A small spectrogram enhancement model, trained from scratch: batches of 256, 116.0 epochs.
Rows from block 7, named by matrix and row number. Each number is 128 + 32 x the weight over its row's rms, rounded and kept within 0 to 255. All counts start at 0. Numbers have three digits each. After the name is the row's rms in percent of the matrix's.
# conv: 3x3 conv (model.mid.1.conv.weight, 96x96x3x3), inputs 0-9, a 3x3 kernel for each
conv.9 107:216124082172143123096107206174135115135142077085155156117111127140129106159125134146153114121124111071125148102133139173083114084126106117093080165177219105115145151124085158167140158112097121134105150142047190123141042081137049115186154120113069133121163122172126086113
conv.10 095:133105090148138102137132185127079104165148117117102157110115154158186164113122111155140151149158133099091103051064139131120134136148130162156159107153121140111095109137168121147107126106112169201183126151175102097077139198107121156071135081123090123114149152117087122122
conv.11 067:148144128121120125125085127082084108134118168130132184159143132149198147096115142124083082101088084162133117158163165107112132126121090156162178139155130145116134158166164185183143170191173097119103123123115099100112085092121125123119122101156169128153236168188160164151
conv.12 096:163136139154122128093102058130109063113116135161099123120098212141157099165144121126177122117110133133152146111097109084134123057082140127119091091107125107211120102126090103156160067135065114085111170100088151155151108099112157125127132052127118131121162128113133127105
conv.13 071:143135196095132162126161161131086124141143113119144126093173115198174143096106109158126192140151149140114150115131147109125125168124134135176147184144113129120159159096127134085137164166145196157188086086096118131096121102112085101113102176094144198200217128191176134194
conv.14 110:134073144119168156121131131131130134154148050146084114124144139119163126095150089113116059132128185153093110110099116158111104093100192104093149128103137094141189111096062172094128129164114126221088111143071119155110113122114152108139145124089131137083144090112086204075
conv.15 108:104113143124139154166170170179112187146158141123091121141112036123242179180111116096088171086109124178145150077173075135124095140142121129121114153140134113101105145066112084101131128161089087149152131076158184167126113049131080186113086129160134055164110132133156142074
conv.16 107:165089102093137121087196107107113074125134075096122171131093119128135112129074209104126182126118132121085155071178122093159114162066133111174097131092135119110126123094131069132130145129085170200129117120062139176105152140147187129181127098115112147100138113160100099152
conv.17 115:108097163137135117124158152207070075129111092126144101098148115106202199142157127131127094093161135138165142176135165134141170113125135114102145087161075144150087137115138119091139068180094184068108115107125101121132138081183090092151127113110100132105139109160139110113
conv.18 102:131118138151156114164102161156213095161069209124179146126084126122118132117095118188115094085130121074100131132133158154132131097143138165073120139148123112123151132106114138252134162108197125144145154134127169172160073101143159145128147081123112090148152123155122177121
conv.19 108:141100138081137058081120148152110158069152177160135111129073115121104150100124137123154093125113124107163121081115101168115129154131143130103065122122155117095141126143130094111146088116130067067086119172151078108165152088104146139173073155096102131162140132119090118154
conv.20 103:082147090151180071172105170095106117179096122144097128117133117105100134126165139154199121107107080133155162137146141165116100130138098125146064042155159115165126103118149161203166109121098120134121114170180116084131089131136132136169119082129094093104089141181122109096
conv.21 097:100112114106117193112236223092113115164094064118138129149064209141084109120106130096133155123142144107195062131077102160128160100151102127111122203113157166097069141083096107111129125080154125140098153150106080107109147099177171093089146099120166119111110120124113152131
conv.22 090:147131094123101088139110097152144135132041089142103137145122126087122123127117116131122110086104132113164171142141142132132124175192150154151133145146175163128095092128104063141122119083106101127100126122150099106162133103123150143168171130136133133119169150174129135120
conv.23 093:159161132139105127138170144139181149137107070115083109141119132139141132117090154142164079152158127139132110129139126120145120095110119108087074101109073061094162138134127103151100094156192075106081085086086137156159203159162151129129168155178123099089134131143108214172
conv.24 081:145141145084136094115132132113155111123182229140112114153173139149171150077118174110142178154124124175163216119125131127146184141107077157141137117069099111141121119113131152143145105109118114086136109132159138148172113124110159110181101092091119099182118197129139178130
conv.25 097:050128136136111110058134145099116165184140083109156134129100121098157124141134074152149112119129102145130172075077091211173176138093122139151153119163123110099140140106132118176096147100134095097128110134083131150151133102147132183155137127149108096104153132142120188166
conv.26 117:139159158104107141088204159096131105064170148189099120164069092224207174094113111086214113145116139129150152139156046109131150136057108100081148090125147133156111115086127113132068126115155206203133156083119144125089072109134119146099157105105153095129080165120147129080
conv.27 091:086125096177132160160202132162147069139133136132154078141096087107116166153120089064107067179135159135179144093104123104078146126151132151131151170159121148228198095143172083128088102096113135107103138143130116165147121158136092136127116130143136169132170135143112176097
conv.28 100:103158096154138101108162126127128127092113190158127112133131125105152127097154146150140177108113095144100144118088133097143099118187112153117173135127083090099072194101135065171096145091112067162147223168111137123140165095110164206242176124146094094116102155137093133109
conv.29 104:055130149163138073172124131067161162102131118123130112104117150168146115122062088092174135135102164109186122112062094098137125154155082146184144167085074106146187121130143151114137158119100131133125182122136094199179108117140166135163152142099164112136121135105123127162
conv.30 103:162113074085071196169158098154069119114118167086153119112108122129105051113105129111092095118118177135138087168134172169201185137160130113162148114181117126117141125116126126108189127131133117140164136124108124132099074141137200145097172118086103072129113140170117088104
conv.31 101:139138155136116148116163118161067031122108108163150103116121060115075146159140116097134132133138094085098095162157101112107079088156082091163079137122089147117161095058200119125078128109169138103129145155142121111175094130194106138079099157122040160111155119162125084120
conv.32 099:148185126143131203122150118109109088081083067094085092098070111092079144156164064109129208119129087122102074194116125120094093121180105141107142141152147154097193167151174109124111139155097098143148128172089111138125122064119082170127153101136155097145124084153142116094
conv.33 077:109133092097138118100122158118083085117105150188117117117169165165158107129143127158103161090130168163140170159149149124074103163083113144111182164148104125124112104081129119075112073124097212159163162160170161156091168152095090120081109152150140106155129179131155168106
conv.34 103:103126131106130119142130144115111117135124134092140107160128147145084183135110136126169134141117142133138126045153091184129136165110162150125144086146132156137139075118072150146146160132101129117147055160185148186118098099153202096050105162120157130079124124144153054126
conv.35 099:180188190136186114149131155137175136134120149165122183061089142164215150149061105097118108157110090128133130145161170157105096187092126092180101165106080090159131178182105153140118108127159081155139117092127112193168101080129143118072152126169106125104156092221131192111
conv.36 102:149186097134128138145117132143170135133147111138137106144113088156164161124110107093109123100136133118123140163080086113148117124129130121158120168159129155140117184201145089182096120136126084177085116101114148119092120090156105104103145110113158107114137134110115127122
conv.37 098:147073144170168110110146157156119063124141143134128132146172134136071136121117113149137083140140124108103159086103088127167189163115131134124121196166140073133090136116088142146137129157110090089196039076104126134121106133111110148222107149091110164095133129066117063158
conv.38 080:060133076134106124124109114148147151107157063120113094172110095161135154110164142147181150195158136094086138129123128183152169136115128159124113132093107119139131137153130157113130103093059143151133152151117101117130223166076135109091101152108092114112163128139221144150
conv.39 112:073154107133158119118127133145079086164160156100162136090133126157052071127231143130149134134148130157121097111163104183152209152169127128082139128114084077097104115150133113087167107153073109130093079185154136128121141135115127121113162128096129136074140121112138160135
conv.40 103:148135237138157100125129104086136102190180116112060157161146085202121167104142141070129188126109127154085101142194134117097081133095158106121055104131133164121102142106101101156087141125088163148165151144147130147150185215091094128100156128166144131061118135136108189133
conv.41 087:183140123120170131137134107130084204118107167189164095054124113086096184157135094166085154111119134146136130109122093169140057165167115153113072161058115198080154068145103101139115101065140083133096135137080238146198146156179169111115121089087150144090103121107155143124
conv.42 112:130130129186142091124113162098120112122125174096127161182142108135127083136090164148122091108132167122107099129131083113130139087117073124139061162113148199087099103107123081119187115144089114132159117135077136179157097150151165117124119152174101129122115109114138178143
conv.43 103:149133136114100118126199162112073203138113074141157135111182141121146092124113110086104141097132165114118126080128124103122125100126132129138165144138131138148122112117084191050130083119147088085128166228199115126145095103161099154092147056114109135116113182105122135121
conv.44 105:153109093151109125110071123078154201104125085141093132155154168128152112096095158116135152179080079142123137112111141152111108154092120117187082167141129154204176096136123092117108070104142124121123174189151104128140155134111117153177054173119066151121153171116128143127
conv.45 101:091077059055095107117142114098133220125138142152174112164166176141125131105108098087073153191162183101085068103170132122146112135096151155144131150105103090132131156167107088103100196182170176144163147156078055192186153157069133120133155148145129136127134158092175129108
conv.46 088:136113146128157103145133098095140151076110134157154140163093197185129143105102136050100103099121085103089134148114077137136129114110126197129144144147146101128114104158042141142097102114156138184172123127112138154176070121106148146152144130126136137105142132159168177197
conv.47 113:169156066106182138155147094083132106112174188128166122154143063088131117105154120102081155130105115063098120198112154070148131154141132158187122080111152227143122132091111127093107164233204085236089154116137085152073092149146143129128146104129135141097130134167110142102
conv.48 101:113134145116103069146149136152183129132217209111130132121122111189086070129129069125162151087118190188147141147118143107061115128121153133138138112159138102177152161149095125117186143171118077107112151150091132176159105149126117093129145119180115134141156158166143125104
conv.49 125:103124138148168096160082134137089084108176191115120176087081115161236206138150163113146129090137090132181189133162194087160136130086078108144138125150105145138111106129153096147073166094079134201169105105109070126038206133120194174091103086144081150114164075168124150068
conv.50 120:133103073102143118106125139135137111103093119102061049140146161124121180116172127144148080167137175167151154080162094118120088193210144117125137114132127130131093083138058128092113133073115126107058127174188238218255149181187127091138116116135118104108104133115104181061
conv.51 092:255146046148139165096149192087045096097106121125167145148125087129189085104150153186103118074111130147154103168084157125117138102081109107084163199119058121146143125106107088123135130123061100132155125132157179107110173177132124148136153112118103145112170151159148126155
conv.52 094:073092121161135168091144131112154114091176182157159111111133170138130122137103133150137130176179110146165157098116128124113157096054106148114133171170099084116108123100151246180153115104126108073104080120118156145152107135130161154129113163101128085116231145108094188120
conv.53 073:149158138123142095102107137094070127166146138131134179131094072145169132118172120171212197140103129192158195078060087098096118103118080095078137052138101131148131092170173130129099119132101118131107086101106134093170155127133202147114102139108155173137163166110185202119
conv.54 099:159151138255208140087091074118125114045099093091119176140100169162135104127110138153155184172098137067144099079165158149134074076098139118153159117107095148126103090191126100130106132116122173139192104099181096083148130146106073150117137153142110160156108176127122119167
conv.55 081:132093122145149074140138159187099088097069076053108127122132202105144175127171146161138091165143114169165140086101143148102054044092070179163109113167160160134118142091076114092170155138117169166146138103090104122134118093113109164092148162096139147125148156158143180108
conv.56 094:101108142194184088131086116073082075086078100087092151068109224114144037169171127134152184109133182108153070167174111090180109132121129122086177084107157097114147143066094115068148137129054123152167164159089125052124163098150131196104096133163084116116099119087111156122
conv.57 090:137147108121138143176123157122132127081164107081114138149144125121078189140144105141085148117098091112137081150128141157165197090113099181133119103160164149118101201115092139128132131175116115129118105081086094046147089061133171140113145116106191086133174122125093166139
conv.58 098:105195103093094190162083093161110074178071178094178118144061204139144179159126047151118119114159114112094084114153116129131055120067072114133110113129117102049137103126106091196130095146139121164167111039121096143158115169165161153140115110140089121136145116127127138053
conv.59 102:138101133129123114067096143143136123126143079125148164133118139128124173121225099093169125172136152146203106083132124173105177107116037102146131126130171131121154147091082090094098138133109065163137124189149166183188166123078124191085143161098173087112105164145176122143
conv.60 102:068124129163093125131109205132127130161119094136061116137098170022160154193126101105138067167118131126119139107116139131101134140161124131141098106126102153175150168137098120174122125141147102140129179180067089158110142122124093042017159186098133129090092157103084187120
conv.61 120:067109149150076140116131135103184107127108124122167130131105124090137155169132139144223128103121156110106118090075126134146105112136128114118118099201159151088101111107180238119057136090133142048129146102111155112115152109144152145102127107130134096143113093116139150068
conv.62 097:143098170123090173161147128147107124129039111142117108138101134202126144117144139113094084126163155153104133119147122189143095100111133132112110157204096093099117142144148132136109084093131079151128115235117155106119109113129107126087163111117142119083132103117147119147
conv.63 101:124111117116146194159098113142141167140141159172110134182153055164180080099152138151128131159146102099090134106093119144162125105154122151128109132129202119086125133137137167145122115119094098089152118164112198165107171129128149122102176155122149128133084111099078187063
conv.64 080:108136112144092140167192154202066119122125109121107106143153145060148097137147151166124112126126166120120120139107158076079090094098110113130185150160109113129153152094184064080117201153136151090099183135151159122098088158160123163127148188151123136071179137119174180152
conv.65 097:141128099080108143109039102081099099137071100121129123099092109136114152142136145066106121133119115125086030091113140108123148110152146130199112149184120087114188106130145082137068130117135096096117097123125135085126135104100118130124107167122137149115117122101157107107
conv.66 109:113144126179144103097223078121172169167113117051107169140151081140186085147127132123172223153127174090158163146137117156158176115135083116164134099142121178106099130125092209128229119133131121114105113166146089094181099136102153115160114139143097084098106128154097125122
conv.67 113:171108148113109091091115109119154171176118091117179094145153109238153174080166172129136112163119106091113143165077130126137107145116123138083135113189116067147119168105092146153050133128116157106068122093132126157127113111136162224106143070121128145117123108140121120163
conv.68 091:136146116145145144127189098148122099162086111168096138105111148118220217124174082132157140146096045097142153082157139111113126112121135112133086104136113186157221122142110255058061145129129163103092141138121162121141112110160194106097046154160096132079139133152117089109
conv.69 100:089117166093155140150123111073156147153092143191100068133156161071105096083161136092128148152131147149121150131083114126168124127159100120207180109141160134135102145155116255139091129136143091127141137123090134098108130148147179132153080075131150141125116113102110153142
conv.70 102:154160117197151087068142109060107095107125203079129066132176117139173152075157163136095120189184120125135129156145111098077119091084091114118100133172148105106075159116107088118226137100145134106145156108106119178103107139113118160115177124203132114168089142146172121173
conv.71 072:180108085128175122149158113105122086115100175105133133165165139163115118118125134185140159135155189110094148162122137138140158116160134165138130081138144145186131140126067130119084132177096116127108135139123124121115108131152142161190201154157168142203137152134155149127
conv.72 112:166091088133133101186144117131117100170115095176182080142119102180117060095040110115115146116128077128112130132139120160140118099077157127132139083084110153080143102081130064189171102168139131126119125140223116200144072152146203140142150186126100123158122155184132110125
conv.73 097:164092135084099087108161173197215138131122152118152114230097087101030135185126095084130099126096133088093136112158136151135150115125106068128130126088114130076156111133116134139061179140129137075100093156126154145138083157160120168053155131124108133151128143133174112091
conv.74 093:107153116119128167137149149146155175111165128066101101089103164144133155107148053077127093149078097147181193130115138111106086108183209113093085157124196121152126141149119061117097110102139166161102105134148196242122089092157162123070107126120162104142089139120127123107
conv.75 097:096153155129138120127159148141095091133163088132144143123171157103094146146087126108121144121094134158157148119111129141125160161103096182150098115153138137072144174092099121089133090136110127101059140153136111117152080118197129124125113123124059137161096120179129113112
conv.76 073:098152164093153173114163116121168156127117159112153114106126144145117156139159118102114087128106110161122151091088063110121130086119074155081107073109134172100029084113077134113160126063102106107120108166160129125147061089172190144150140119079103168131125109149151151106
conv.77 095:160190210091135123119157124139073128124127139079123197115112146167121119099073174131172060135125133127144129121107209145090129131094103204160109159118165113089131151178052158116119126096196148149093186169128169169120159075118127085202108174141108076164087174146163080117
conv.78 087:161107115138120181114149093130192147079068150098129158095155085089179170143106140103089147180130136115147135172107117131107159118116105137126095174152145221196136086106175189099060102148147061102115126112123163143164073074115118153177166170083092133122111102170156159189